Rows from block 6 of a small autoregressive pixel model, named by matrix and row number. Rows with one number belong to one neuron. Each number is 128 + 24 x the weight over its row's rms, rounded and kept within 0 to 255. All counts start at 0. Numbers have three digits each.
Before each neuron's rows are labels from the 100 images, of 14976, where the neuron reaches its largest size: "responds to" is what is common among them. Only what is clearly more common there than usual is listed. The data: made-up ball-and-stick molecule models.
# gate: MLP gate (model.blocks.6.mlp.gate.weight, 576x192), inputs 0-95
# fc1: MLP up (model.blocks.6.mlp.fc1.weight, 576x192), inputs 0-95
# fc2: MLP down (model.blocks.6.mlp.fc2.weight, 192x576, transposed), outputs 0-95

responds to: balls: twelve; balls: eleven
gate.503:127160132101121160174121125166095119155142179113082121120128136140097152151136151122141101153134101119124101150115138101133120130106120136152138141169102105120138131092157114145113165074108121125101107121079106154123126115106165171134127143146144146127102127096151152098181132130162130121
fc1.503:162143148158082109162098106138141174126110152133094107153099099094132112102121129095096106158090098111166132126163071119115100097118104124143139119140151078136100106103145145148099140139114141108088157080125083115141106109090172133136143133102090125190131127108100139114157099164111115102
fc2.503:088104124142146120122156115087117097132106118127136104117146158159084136134153112202102154150077148123120128145097169104083098105121112130081173140093096153116152175166116126168110103115162106121170140104114130094108135101141145106128123123148165107110119139138188133122131116112114127169

responds to: orange ball; dark backdrop
gate.389:148124107119100101134100136086101142145128133095131106099150120117087105129139121127156129101090162119117141159178106133148142143171099109133085141080105149196149148114096110155104118076156120123117159118127147125103162098132118141102066104083131109136107126133153102135136123122119093126
fc1.389:119109118116153167144124128153134118126096117173118123141093126120165131111116125124127125162145100159151117142088138104127106095100162111137161143143146120061105109161121177117137132174089164113142134117124111129177126174117174098163147099138146153124137166100088124131138143155126157106
fc2.389:134139165152137117181143136100110138092106150105108147143139135149127090121161109143113131137132087148110108141125078112110115143125140152158098044134073151111149190108108102128073115176106118092143168156142140132117127133150078104111115155147163153172116137140124104131106131133130104121

responds to: green ball; space-filling
gate.369:134109136116088128096116146117117117115061097099123140120140131080115119086111114130116166143136144102103124147187144123101157135129108128124156117161140141154126094102126123150068112162160131140136106118142124135097076093094128150110099136127136149149110130103099148137123204134148122122
fc1.369:112116142102103136115109138154122139130071121128124110106126139117112127097092104152083160136105122126103101129147151097107134114133129137121159102146129104122091103109136099150067124135155114123123155109088123127086116086076118164112121086140174163137116120114097151130101157094150125123
fc2.369:110143125098138080165119069109137123097134104118085108142128125121142143113100107089118138092137131149153134130104100142144109162154147152120085162104161110132157125132101119154144125141091105144134105136103118138150131116163134102189121170109121127112144146082154149125090110163135131093

responds to: space-filling; balls: three; balls: four
gate.411:123117128133140114133131161152093121132151108169132104135173127125147122092148103113152122123153126138088143097087148111112121145125117136134132084086077155124133119150139129135185108078158136149110076137100157098128157094130135123115102116093135118090127090146091149112136110170108133094
fc1.411:071087119164139142174135129137146138131111163173118127113114113113101152106096097108105132115077144086104111142137129137099142138121081090118144113127084116135140134114096129139125104070121152128122104118143111062110142101074162115112137162099086109106091097121146120095086120141175121134
fc2.411:127139110111135125103132142126113092113141130137094100156132106124183116138091131130114118126140097116136139132111130175137107104137130097118086117122153131165119107145120145175114134122149138108162116151146168162117146161134094119145161090147109159094162125106112143168119142161036134114

responds to: small balls on sticks
gate.19:133142162128144133109172117117152143132151131119083150121167125120145170102168128134104135147114123110155165131088134073143143117077085069102113089123142152133157111118115152135127137150108152144127153144092156148104144097123139105145133109137128150180116120094135117151217086106100105111
fc1.19:107130105072109089111124137129165152131117122110141127148150125144081103128111137114141121149116086105133128085120115148132089155112109114162137096119148137119159117122110074142132133112130131111094158149080082134114163148154161116097159145083108163164119146116201128134115115109154101093
fc2.19:133130145121119164099078096142104107100118121133096098089105143094125094120123119087123108126132161160136161146105155179131140119088123156156125135110147121128111132131087145134134137138130194143109102092153144167125088120139132116139116097163153127140159133154107134127110141147094118116

responds to: green ball; space-filling
gate.75:147144128119110095149086107147137114149112121107121165120140160116115169149112164092108100116111163183113142138097119134135154085135106153119122095163122124090107149123145103160144131136142140136132093143128103158109118094112139080144073148134118116093093142119119161141121122181135128094
fc1.75:142079134122100122151142149124130067152103108120127157104168123095123146123129141101107110147113108156139131109117120142134136150135144116120106089186097111121159116135109150169150089139146134134134133105188111121103126141143156099171116153129123139106140142125139152126127115117150141144
fc2.75:127160132111143090109131083149152143164152089113106140154132150073143125114106105104125106084115175114102105120151120127121130136121148153111134108106173131117144164119114120161152127150109153102134136142090141157186121110092138139151143112152152109104099113132141136123124101145137105108

responds to: red ball; space-filling
gate.118:103118111112124134104085127102131110101168126175112114103107140120116127143119110125203145187172150115077168138119099152126143130145098112123110138101110161137153098134144154135123129110115099174111103148140099107128167106108091179119126121144163137157139118122105139119129151159112087137
fc1.118:132115161154149137146137100143091126146084140117146145168154128116135129121142155115080116049092120130177114147100143113129107113112130130147135128175113093107127121125104112106118101127137164075118173104104165118081112140165197113101113179133105109083137117149135131133111110094135176134
fc2.118:167149128109101113106114147115131119126139124121119138093157126115179101099115141140160112121136132126102132098149159135082163120129107116111171161081091136148118116094134115109133145162143118122112129210104119108109134109072108157126146102195162153193133147129106156129133163094103140150

responds to: space-filling; purple ball
gate.183:144130139122125146111158156178103119134113133115135176135127101139131148165121140128135133097146095141183111122095157151135146158124161108112152119139138163108189148118128126113147134161069116148138099178112147139126120140162093134139084131150114169181130122085146161175130129117158144156
fc1.183:135115099127165158145081133149153100089085164142118151143116115107137122155109120103161079148138106152141155114107159076128165159124150089117132124150128163091099176107146136144159172112122121132159125139096102132117184085126120148105104159115110114117125127135139108179102101108136152163
fc2.183:127128148106102107094148120065123136140162162149141139108183085118118123135135132144109122150097172108114133139134134142152086094106129149138142121121160095149105091162130119091165117107125122142108106131199133099118111150121120147139097080113157151094105116129149147163153153156113136111

responds to: space-filling
gate.398:118108067103115107155111109121138074192143100145170145158161115154123139128145133082135139110158121114101129126164110094137145110135154184154137164096109157142132116123103208133109129115138140144131139157125151121106132142116104096139127110106122124136125134098141165120122157142102098128
fc1.398:077102131150127139096129104107111118151161131106181110136114107169095151127173115136134109136112129144111133160115118121103110136101149138103106132149132207135141126121064146107084121173104145151079106102163107087074119135094121137121091134177109161138146150176157135161125131126159139155
fc2.398:153125115106130103102153078181151094091114157188134159148152116121146160068100144150136146140109137139130147129143114170147098142106124138164144117130118105120110091140142126139118148130128066135152107112109134131173125148086112106165169129165103102107156115129149119123114111137087130127

responds to: balls and sticks; dark backdrop; balls: three
gate.54:160077161150132130128111136105083097085121112105176120137112141148143107115084133091099140116157134131097126130133116119120155107111170090083093095125142142087161163156134082074138120126171101148169154180137165137111133157122144112109114112120123109148116143139108158118122142098101099129
fc1.54:168120156122170073118122119083114112099153131099119137162106152137119102116149152122129113120110103136123144097156141113136113101144166148108119136144157145168134122150145121138158106153108115138161107114132144150140169140163127103099149117093124130128138115144095106139118133086059142128
fc2.54:105118123144126145086141171173128138135120076159139097077110103160130125159134106160148119153136198132177119143121147149090103171135128151117152136109129120115106149098105148129108121092068147113134118141133139078128104080145140150103085154148130146146121096116135143094164157154172121129

responds to: balls: three; balls: four
gate.93:124097140145118109136138136141116191135124148144140136140083157127176132163146130127122117112103134142107142119139098116158125107148143125112115136102134128116149163143121132100079120136171120114085154154113120110156154115126110136121097088145165114120145109088064133171085159084103133107
fc1.93:108143158132101147138168121146109125111120112109142110141126153149131113121162167113153104100153069118147140137148114123135139121194140154115114145161150126122150134124142075109117131123148175168084142138127118136147157106134107132114094132078129151114121113135109165158135153094121116098
fc2.93:105093103118101108156134184134153144112183166159161102097127128124129076117139123122109094172114123138126119149170133132101089129090137122129144108120139100165119141112191151152115132142122092124113145111166117163140131138144110130138172143154127127108170117163117104116150146149164113112

responds to: green ball
gate.310:111099137124103105146134099123105162139120147123084115131142110104136171140137093171111142120150133092111139109131094119053121126139098106144108134130143131113137134118117087098136108134110193070139114128121160074125147113130136070122122076146125131151140140121101109125108138103160107096
fc1.310:103148122123123155113139137147161140130085126116178136121152130145151117137118137103145121112109144168114125159151132124164139134138185110142115160108126126131154128124115182125156143085122077160106147157112106172145096129148103200132123175098134120084133120128175169145151113125104103147
fc2.310:161125103130142093129145115102130134116134128116121117126160127147126102147105108179101083126107120109143146083127117122136135087109161116093124134142150145142080091139151090121108098164146163084111115115123111137124135174161154112122104154146148157104163106111135152106109134079125125112

responds to: green ball; space-filling
gate.304:130119115150154125133107119152139111157120147099131126117152180123121114151158125099069110139122108141095122114104104181169178143108124090120150161123138170109079134125098082105151166118090119122107129132115135133133110127160107117154114152127125126106112108115153135137133152177135145124
fc1.304:156141129098118160150131117104113116132150148152121126094126150076162123134116097151188138145133169131119155173132156121103068099146178183100112124143153153134120135126156146160101090143146136130103144109136139110148140142085125146089121153140131124180149133127124141119084102088144120157
fc2.304:135095136179145158079152148147121142119136124092114113110133136159142105142155166129076150155139107151108088140113115094133129181096115113185176148113126116142132105124139188119144174124120126155141116098138119124134147137118113140119117126150139108074146103129130149137116169102137163140

responds to: red ball; space-filling
gate.116:177124124130144175120094130090140192141107118061149125155145137091131123142130136121123139120099145169145158197165134102187097112139147082130158132129111105139143102111139130155137117125174101137118102168139166131108134128106167081118056131110118110100159155125127126152126122093148093132
fc1.116:097134124143138141119104135149125147118130114143094095145065124124134107102129118139132166104171130131146109146120131128089154127108096170131159166055111112126125115151148049127118111133081160113168139100085120131087135108118093130152158134127137146169090105127097114155140156151117121099
fc2.116:151153109107080117145137160101144099134132141138126141072157134169171123132122172113107133168122102143088139135144138154092110124100110167139123127128093155121116121135158152140143143085170125148105097141142086072116142123100110158100129149163134136144134149109110127117144104117115150147

responds to: green ball; space-filling
gate.534:088128121078121133080162143133116163126122138113132135122130160123145161120139146102127106157112121094104126121128137149123147131158137122099149125118136099126107174112118108093156107155153119088131142132156147129178126143110130132177091145139118124161160117087122112124182081134175125153
fc1.534:139186102132127134118133115154183112131107139116149123081170115131101098099107150104092131136126143141100160107077078149112133149126102116086104137103149114136140091183102094127074143130134122126149162119130108133139119123103119107134095129141128115138105126162092114114142105102128145145
fc2.534:149090138167097107126076150137120150128165105153105124137128104155103138140146071158120127103107147142145137059125174103143135060157120137106139088144124136104110109135180119155158130096152120096133120131127122115069152178140114111117134075126079138128118147116156165089131122103128126143

responds to: balls: three
gate.473:126137105113126135163165084130083119129107111137118136121115125085147123139148161120076144151098121119098124123114095112118134154154081093123119102150103122131093113127164165087142133088105121114119109118123139132100161148127098107125132109172099149109144126110150123067108117129133131105
fc1.473:126159139143100115106107110125154144095103136125100086125156090158097119112126139146111093112148158100099085121161185145145133142128136113161138102103175160112169118125130159108103145124139131129088135118143057108135118135109149137156137144163110100164138121161097154103126118145170101125
fc2.473:140106099103137147150140149168075129134092089105136169119135092121129137167124103142142175142126131141136140121130093156083114167135045096119127184144056125139093164157153120135136103103108132144125133153131134144126143137143075125104140120129157130144177135114122143107168129140148096121

responds to: orange ball; space-filling
gate.144:154145115117170141120123114054143117143143130130154101125168128112150156156159120156165099115138136105133144159129115115177111141118141143140133137136137170173170107119163135149158150106182109132097117137182196119110136156101112151130096134120105145165123092152152126116146130098167101142
fc1.144:104119170122113109145171125151156144120127102158132133162152108129146096135108112121083138075093136138126120104160149144072110152121139147121184124135148133094102124119121134144107119147129107083125127116085106108163109083090140139153132163156150136109139151114121136127093138129134136129
fc2.144:117126106115117142176079151132122101081065134131120101101118145159168116127154148151109096145155098152141140143079122147137128126117084160120093131144129144097129121121147127126143129131159139104101163141151152127086093142148099137149132126138111202150125129101120129158120148067146129131

responds to: small balls on sticks; yellow ball; balls: twelve; balls: eleven
gate.38:124140126130133129100138137157115159129131111092124112099161167132117131125113138169151106115137134100118110176152148126122114094086139136132118147163103145117110120151157136147098137116117181151104072145134089133147157107114162116108094158124135109121143143146152176166160118164173170146
fc1.38:130154132090150185117081151108118133116117137152096124149109105118106120141123134159099134161141134143116147138131107125138140155079092195152141075146101164115113127114155085108128126115077129164133119153096172126100139158126117152079134124148086116089125099105163127099140144116118164184
fc2.38:121127161132109103132155117129091141084129125108151115131157160107124128140119104140146120162123123107137108159119135120090099146107133105092158163153193117094126153124147146104124146112105147127133151108128067136111151119115120113138103160188147120136150121167088129146138170136189132107

responds to: small balls on sticks; balls: four; balls: five
gate.375:124132104111165135175110134144174123163149118147109152149118129120115129126121094118093117160155118149112162102131125126135141135122139113123155135140110147119156121125123119082176144146138109176131122136104177142149144187123116143111138116120140145098117117156128106081108145117132115136
fc1.375:122103068121097149145125102132114150143149141160099127087120112106139133086152105136095141062123129171147145096146126129109129100139134110151121099146112193129138125133147111139081172116145085112123140102133141089097164103154139104155124132140150128082143112127140149155158109129146135157
fc2.375:108144122133119117115141147150158152147120175112148089166109144134166095149106137124139095129154112094106098128141111129164132096118149129162112084127155113123108077122095118087156133123115162139123094121121132130158090123101127125160132147131118153151078169148109119111114111114098121076

responds to: dark backdrop; small balls on sticks; balls: eleven; balls: twelve
gate.311:162131195120119157151132134124159132109111122098144155116146159133107133096105141128124152153149140160162106127116131123142138129137157110132118125109162095118119095144107123122147113111151134155129157173099122095115111104159095109160113183144151138143106123103156168118118144118101160117
fc1.311:168150078114099143128148146124112118118110145108102098114111117132157190135120110109155152121136131117103100159105132104123174085139145106123118129118121127133133109120143122114137122138137112104127133131107147158175132108105092098128136118143108110109148142117163148114108076168139134114
fc2.311:138183119133110141107122135139114131155090142144127138108126150132149118149085124119107116116139135159139132115106190079101109140121102105121073143097088152121167126149060147134122091151136109136100140142155138182111119103116100121145098129113141113135177132114110077176118151140126174139

responds to: balls and sticks; balls: twelve
gate.241:142104121146153082087116099111119113122089138160143201105138113119149119137083183171148141163107184144119134114130152140087129132082125093125151104110103150106106124116162116115141131139126155156087111134122118109136125134108061096131120096112103148142144082130111123099138116107098139122
fc1.241:155073081175166110115100086097105127102113130134134142099105128139163113135095094141136120162087126103141126126113105127155110123152130132102123150132143095166121111094141100160092148184145173113102134110118144110117124155097090064106127146125143123157141139139115113112104136167117152126
fc2.241:144165094128163095151140145124124093147157108133092129142100161135102144133148143132130069174134087137090102106107155145132120111126172118097146133151134124134172147155079113116104135148112134120070153167091110118145117097135194102099130173134099123104103117140117137097095145138129105147

responds to: space-filling
gate.483:130128148114117141142128131104132101133116120108150144136126101167102137112101127118148184149113125130165151160111096140151112102113095071081144140140140132151151129170129141132139116149132098122114124161185133163128131145129069142158111110140148150160127180149114203141143156121139127133
fc1.483:094180136117134176091149139122124138123131112147163126113132134117113085141114114083134134135129092119148118109117127112103154142134152156156154114135135138126150095121128163103148137118132131126151175107151149128128081131107128099103172080122116101170143156128107071151107179145161141139
fc2.483:125133107113167088137103098165104108147127153104140135103122123112120162102138087084146089139107149141091140113119126144153134100105151125131114118159135090115087119119111128158122107107140124138129162150140142135150156086129128175121086147104152127095118128113172141126096144114152123184

responds to: space-filling
gate.229:119194133101146132148123109148153127082146111119113062135136141140158137110107119107147083147098116132104135094097121117144100146130114116164125095111154130127109106144142152142122117091106155132114098124141105110121149156078142134158130104140093157131172118109101161111154108117159111144
fc1.229:114127105113123202122110110167127122099114174120163121143117109136124163134195151089143113135133164116124124119147128154142168152154130120125097128120073122100125172133135111121106178138166115093134159122113133157141094124126075106123145164157083114140126162146182109118102134146147134122
fc2.229:106119152142107103105142165064087120186099108122110094120118100131089092146113162161124126147100170122148125140089100126111083159112136131117147089143102091126141112156154104153125169117133121109117145089102087142154120104184171131105113147105158095109135134111119105164111094089091147138

responds to: yellow ball; space-filling
gate.407:161166129105087071124129077135131139156136155130122113121131084168084124147143149173143143138141130131157106140114138150171099124137081111124097089139145164144103139122097129182056116165140129144124141128153141146120139107156089153120109143090073071148106103139088126120141126106143161129
fc1.407:148127132095134148125129133118133122123139145121120139127141102061097106145118134161124128085153140147085100117138168086145136118122109081136138210142124159111135157161113163091113105152081114118116108122144134139105145111106114113108090100123148150192089138131124134139148133149122161160
fc2.407:127115164145106100156125121123122131135152114152106159110122134137149148161138079149123148163096099151129158114121120151091099137137124157111146052115088156129123113078120113131146121110147152112130124111120145129148133102184151142129132118145118121083151109123139105130104139131137064137

responds to: small balls on sticks
gate.404:143139160133128126137134161152157150107117139125118130167119094091072138098105066132098159145092160148092131143132118159101098135166146165146154126160091130107138063117102169093166118133142116122138136102118118148160099147155123155162082144163124113111145082155117133135163135143160152120
fc1.404:084134156110158127116128159105147144177100103163120131145098138130129137151160121133134114136111113090127076129156119103119152121121133126134098131127135125124104149184132133118124127155105152107145151068121121113121159166137140172153094126114150129092121148113136105132163128124111100146
fc2.404:162117079120118129111167115183131123109123142154137107135124098142131112165116164112103122137132109158150107080155143077102139103110136166141142125143132121181129067084151133139128139144126115135090146132078121123115107149123141107149169163136113167108129124125139121114106073135101152176

responds to: small balls on sticks; balls: three
gate.238:109098122107134109152152118123172145153103168138140152122146131150133106136107097138145090135144126165153154127164144124126175132149164124093137157185130120137108102106159132086146106155107116161114117088125177096118098142149125139111102133093111142131109168141136124092143113139101145165
fc1.238:105142166127138143135104112141107093139128096175150085126109114114169137136093097115078132140128103100111091121113162162142085123083132087113118110104150111103091143145076149162043143132146107116193148108109110133107104125091121107098125097126142151126175112136152116118133123149112114139
fc2.238:122113115130099118113164106112140124126125152084122123144160154139080098136137080156130104104129115126102162119155090059115159116134128134134109115172113145100150103104153074105178099109091134127106122120129173103139103134141117134149113171114123125155060137143105139099141131100127147139

responds to: balls: twelve; balls: eleven
gate.156:128109126181091132123147109125165117107109181132102133137144074104090147144119103132135148099163185153102110111142139123107154128117130147197141121127101109102101119122169123150135149130160163140125133120071135158116152145157190139089147142055109084122108112150149112091120129129129109151
fc1.156:144113145131090091102123107061130101147094090105111141100127101091080078108109112119128165156130117100101148151127090112098089083134117142117117116129147134136122136089156105154125134095077124083147131168158076089123133137149162136143122117161141116157078153121133130123111087093136093112
fc2.156:100137112108127185113092136175102127102163154125133142175132148140134156158142131109142090136152112129131153114114150146125151117136108120139099138149156108161092114170083121093131090134167085149117122156061155146137080147123058126112092112134118150111166145148108138145111148151152164147

responds to: balls and sticks; balls: twelve
gate.160:134161114109104092173173136171110143127113185130133119101137155153138158132108102127146161127093106121115137171115082109127099177087096164165125147101169163119115116154086140091141138113141131127147135108142155128165099131169164100148092113124090124131135127081105133113138118169115147155
fc1.160:109168134082113127138128103138124113117111133092137153088142162117147139171107168147135144095132097130129093142135096126135134165099115170125124124080121145130110118108109166114125125092157109119178143104115083122177114142140155115164104115096110178141123158098115112135090103146108130114
fc2.160:115124173115156082155125117122121158156155130153135103131100099120100085126201126109122123171101113140106118122136135152108146105151116102159118120154133103136123132138127091129153102111102131116094141154119149105115162096160118138130127097106147106126125089156097126116124153119139109124

responds to: yellow ball; balls: twelve
gate.77:105138098111178172108130156170147137152170142136147133134129122155144116130110139121183092149129118129103170108119141106158155152167123124141079126174105143145112144152113114136150134146185097172138114149140133143119150126154109123139141134133110140134167123184146115110141173154127135131
fc1.77:111154089136123117155124132140154139114134081109133112133085148132126119144122138141113097100121117120082152112100130121113158114126103092094150136118139103154105109091112107106151139136137082115132075132144140136150119151112115097124128162117136123112097088101152129115123146116125094081
fc2.77:124107101144102165141080094107150137153113145119114131135137135132122126160071146098157112082098133112184143140161101140114104125139112126103106100116070128142151165117132126138105086108143124171132151143092129135078153091095152115194125066108142157102132152168135111092142124155145142124

responds to: red ball
gate.326:136146103118149104123172121119121132115141137104129064158155127103128113147127113123114104129105146087116079111163120124140110086125166092138140130140113122156151153112134144128143098150138112116089196128171137104175123152123147120090113125066139095154137096167114161146110132147119081105
fc1.326:135137131131148123121161116134145149130150187093122117130164084154113153104138124161148124118085077092139086153165129108099117119117127140114191146125118162170136129120116132149133103138168129147107161159158133086179115119143127110122140128097147105137150141156106137147124115124163134093
fc2.326:136119110087133137114149131089149113138168090147104129141128100123078140140168077160148149152155155141116153112123109138134121113139129113127094087133118139150146102143145114085136112077089146141120131089163087173120151160126122114134093135113141175122081117139167112134143087124099110148

responds to: dark backdrop; small balls on sticks; balls: eleven
gate.158:148140129090152110129158147147111114156172115165133122104114085094129120138159107079116143121101094147135092176118132107167171100175134127131091135114087110157143111110166169151157170140142106089152103075158083152176112119139112148142112118139110124095140114134092151084144130145138132146
fc1.158:125091147094124152081124146127131080135148132176136170131151134123173118149166123109135119091102143135143106126144094117143167133148104178083142111134154141137150134101136144148109114130164093125120109150128171129146174117161157183109147148125116128117133186137142120126130124130110126134
fc2.158:163097138085147139123084093105159182135088121121148122121131138153121054111107111120107102120141099137162125088160141136129117139152093135126151114157156147066149131121145152148069081153161140136141138113153123122127163126129160164140152130120108130115130168153103124129146162121125107135

responds to: small balls on sticks
gate.365:133130113101133134080079123120168111097131109141177108102124112145116105111106155100126137087136139112134103101140138163136112138130142137128175098115134129103110115138170163125148082123121117122129167118066081099139104159152099151119129138129115079127142118102138143116155156129152142078
fc1.365:116148201128155161120183094160124118130160146136123160131143125078145144123101108138145113125162135151116130151149122112139123146111115122123095118115088141156132151106107129151096179135099119165140108144173161144107148160104077156172146159173163142141118154147124113133106125134107109156
fc2.365:108074155168125113139150152125146141153120073159116111110141120149092110119090133126126158157101123157100135165127103164089143094145100114109094135114142086112074160108135191157133121183156169133115115092147126130126077162169144137092091117122104123121129098137138168128125142153133096114

responds to: branched; small balls on sticks; dark backdrop
gate.532:106079147169155103123091102100135154108124105111146120103108139171139171161120120152128147106168091136123093122141081118139169106150152145087132107085124132117138110139162097115144108149133162147103137133116132162169142173101105144127118165111149140131155147138137090124095117129095113176
fc1.532:147135158121123119146133122162105094153090122109122134156120134109104101100118131109126146145154092102169153116133146149166081114102122124125170108125135117123133155138125120114176158101157096113181114176108134096128121125149138162132155091160150136105118133150101128116135126159127139137
fc2.532:123110157121129146127131173082115131126142095133116127119110132109140132130166113149147123082103133162092141147192091139126116155215122122096138138102108112157142126113159156100120105127129136135127124103117119146140154107122142146073101140093123124141126117130165141109151122135102077086

responds to: dark backdrop; space-filling
gate.424:135075110151135151112110102105118133137189116091135104123105135147154114149132134166135100115137166158127157127105113155115144130174111160054112125111136144143109136124107105103147138131115088163122085106119111120111136151116083132091148091139130085111129127118108125104110128135073177153
fc1.424:130164152130160065141157123121161152158110121141138135140155131162125157092119110107085103133135113096104141167153112115162086135147098144127093109139121143164176157130139130104131139126118102126151162135113125138172117148124139134141124138130131126115123115112142104119168127114129155116
fc2.424:133100088139096103074116130092139112134129173104071142138149167103100125123135151131178123134137141118153122122116125108108102089181111144118117102131111152130099155123119141122123170150175138120120090173128125113095132142095165126142186134105138115092144154114133146155133145134117120163

responds to: dark backdrop
gate.14:095106148159094145139138146100130159156127109080155082158127148155138126147095122141174123111141133149127128094169125146135093156133151110125167126141152122141139145142100132093124086090119139094139117103124100117084084162129083141153109128108149166107091157120138145152093136087147102124
fc1.14:189109170124164112135162143127145092113143147108111140096152127133142137151178139169146149148139152135118120137193114105107115101123131171144130125112110114102121124082115097160107147146129148100166110144133105084106149149108081152101192131123156126136100118118137139139144170128120145132
fc2.14:141141110173128137132111149147108139138164107141120125135137122071133110153119115091135159136102097147107083099097159137150146126129144093130160110147121121134102098134123112136154153123118140136144133131163111163147152174095147124170099104110104133177116146143130145133069103102120113092

responds to: balls: nine
gate.552:103127084131095112112142161165138129116134123105128117124144074117090137143104105105148135092151144080132143146140114117069137128146081108138123120113165102097116121175151135109135145132090173092143117108143130122132103129102069111134109172128096153133158147127172125142092100091135157108
fc1.552:130108156135100146113127124145135156146127108150145109126137174139102119123101123135130103150105157156145156124107140189164118101116135143138144132131108158129158111118183134116128064142141088113151154085146115141123192145188132106123131114125142126124116124133126164116136127140121107172
fc2.552:151117134148169157132126128127136101092116085128083156138095097124145152153115069143135114131186104116135110106148090116142114137107096161159120117140123086110092100141110159115155152130088140105087119171119132132143124098102128123127145189145126182156140103146130120112132154082120158123

responds to: space-filling
gate.446:127107139135074131125119133107169133141146185145120117090146138119156132088161143116124113184078073136123087082132110125143118117142134100141135133115138138121142088156140153160090168116133127145112178133150135117163138136113093148072132110106107128105149120160132123122152116172124130118
fc1.446:140114118114105142142123094138126125089106157130138145107140053115086124101085133125125118145137129124101142113116136105144161120124142121125150161132084124103079125128181138123131139112131101152069129134128117143108143163107122116170123151088114149096143106100120061131166093128111142125
fc2.446:137136177122188159111120138107169136150123087122135124182095179113086146112137152128140142101128119111116108146113089118124112135138139132145120115144147133153149138111116140133128172128095127121193088106123172133165106108144135101098130085122150103109117127155106134131127110130171096111

responds to: space-filling
gate.334:175087133160114166176090138144171153114115123122166133149133111130141118146153097190094136139151123116151105078137132137098137155121169167127158152173093147202139156131121121164137108117102155134142128156111140124129133152134159137131126136139098131133151120133103158130129110168093112124
fc1.334:129158094134111141127106120147106103134117159107132135122156198078118125119115156136140073140139110118083137132144135118124132124159116109136089158160130117109139160115104142095136142169146152098123135100114128128121094185131140109184114150134156115107101134125099147111155154135106107137
fc2.334:098135133093095187125141141106105126121121084126131101154096102138165139113127103128088184098112135123167135120122135124125087120125144138149118135095105177098123119113163142133147134122142099135084109131146135132128130130138153122105100190154094098145136106111089112126136132097115155121

responds to: balls and sticks
gate.412:129127135155065123100140144118129139150117158154108131146099095145129121132142146077129145119166117151144127115132134104132109083138124117110134171094121099117138086128141126131127126128135160110076099119103132167136192102093105125120127084140121111154138139110145172183132158092142126144
fc1.412:079157152122162155142114144158155154080081126106118113107164149079102106122135165128134133124136137115104143113133126146169176151133175091158142100141124173125134176099096117102128102122138118147152127126157112181140067123157165125170115111143116145139116140118137140078150140136141134154
fc2.412:158139145180140128123140109138129077144139185103131115145118166097135090120109133100148116147135099188115141170126139129128094114122106153103163147093122102151119093160163156145157145128133144132130118127078110087129197112131159139141177136095137121208128096116125124137111146099103102094

responds to: small balls on sticks
gate.201:149142060089143132119182120127128138144131122160118110104126137124134079123102131111108100080127159145101116071122156121153142115130120110141139090088169143138151127100145125127069125139118142096115139097083116107144157149154143053105120113141151128105109093129164093126115127126131095117
fc1.201:136149157150149158195096120171114146155163134121104113132116107149094106114170156124130121140157124105131097155112152106167127156125162105165119084142158148144126131113091121137163148133146157171099132102128098138190112118094131145145115160121149118156150137166158147145132138131127153135
fc2.201:127085098112075146087156176135125119102110083136133101121166112118147148125159123131109108151121133138103173140119109148137083106176064193114121105120157143140105121114187158137108126146098143109173120154126143130104135128156095125103103119111078157101127095127140089093153126165146144146